config = dict(
    train_examples=195000,
    horizontal_flip=True,
    conditioning='class',
    cond_dropout=0.2,
    residual_init='zero_last',
    optimizer='soap',
)
Rows from block 13 of a small class-conditioned image diffusion model, named by matrix and row number. Rows with one number belong to one channel. Each number is 128 + 24 x the weight over its row's rms, rounded and kept within 0 to 255. All counts start at 0. Numbers have three digits each. After the name is the row's rms in percent of the matrix's.
After each channel's rows are labels from the 100 images, of 14848 (inputs lightly noised), where the channel reaches its highest value: "peak on" is the class under the peak; "colour at peak" is the nearest of a few named colours to the mean colour under the peak. Only what is clearly more common there than usual is listed. The data: drawings of small networks of dots and links. In brackets: how many of the 100.
# convs0: first 3x3 conv (model.decb.1.0.convs.0.weight, 96x192x3x3, each kernel summed), inputs 0-63
# convs1: second 3x3 conv (model.decb.1.0.convs.1.weight, 96x96x3x3, transposed, each kernel summed), outputs 0-47

convs0.69 083:086140144145132096125139129132121151150109116134116130116159087079131105133149123136118102098147097087136185099132126125130103145120107099000133074108101148126140142131148139129104119156130120
convs1.69 090:184122108128123168130124146151093191149170136141117122116113128131153099126081125089162131130128124130153153135102136147165165126126106111131107
peak on: dot (100)
colour at peak: cyan (44); green (25)

convs0.46 079:143169116136095147156153125127122141089176125162111124141109138150124118130132132192106088000118127129119097163140143113099153117125103122123130109125116133134157119149121137107143110118133113
convs1.46 072:118091108120146135156112103134129109117130143101103130128125103154144093068123157149109122122135138155127104165123131087149113108142170113130164
peak on: link (29)
colour at peak: grey (62)

convs0.59 078:126167158089139137120166130119158132087096101121125139135117121115138133126133134119120166169137139129156133079135114116089122151123084139106113101126133146127118116108138104139100147127182122
convs1.59 083:168124118115093145084144112082134137126171143142154112120107117131121087147107145132097153076127163164168153099116149129126102135143126145154134
peak on: link (27)
colour at peak: grey (95)

convs0.20 110:147157114213159051148164110122114140094111134120152118077134115128129154136132148127119126128141064101121145097104104116117033134119116142087112103134121130116132139133124138151172118120125153
convs1.20 095:150136148198106112124103146117162098124085138148163155137108143159113141129179125129147150130154155133109131124138129131123147157141113112109118
peak on: link (86)
colour at peak: grey (81)

convs0.4 094:072103115133122090130180117124122156150097125139105148104171102088139169143126153127135111094133105092163162094137133128078086158112088106069110076109087169130150145147130129135103122111126114
convs1.4 095:138128139161130140146142148050159195167142111172144137111178124162137152158081137163174128174157113148123120123124144117125148120165144157106134
peak on: dot (99)
colour at peak: green (39)

convs0.53 084:101131101184101057114166148138112119100142128129137112056106137123132125140137123097147093187129126115132089053142127118111057130100109061119113093121110127123129144129170128122100128126129139
convs1.53 081:092137104089133114085179132115129155133131105064128110114124128118134120152089171124110155134117066134114108123090114098156137190129122122124114
peak on: link (58)
colour at peak: grey (85)

convs0.63 097:132113125131131036141145118125126144091098130131152118053159123133134134119128133076114143120116144122126128127134144141126168145147099092087115149135204142167132138109115132127141120094135164
convs1.63 078:163096146064121111115158132142128121156121095105121137158144127120123108118142135097095144090143122145102072131139114110115134182165102109119132
peak on: link (74)
colour at peak: grey (84)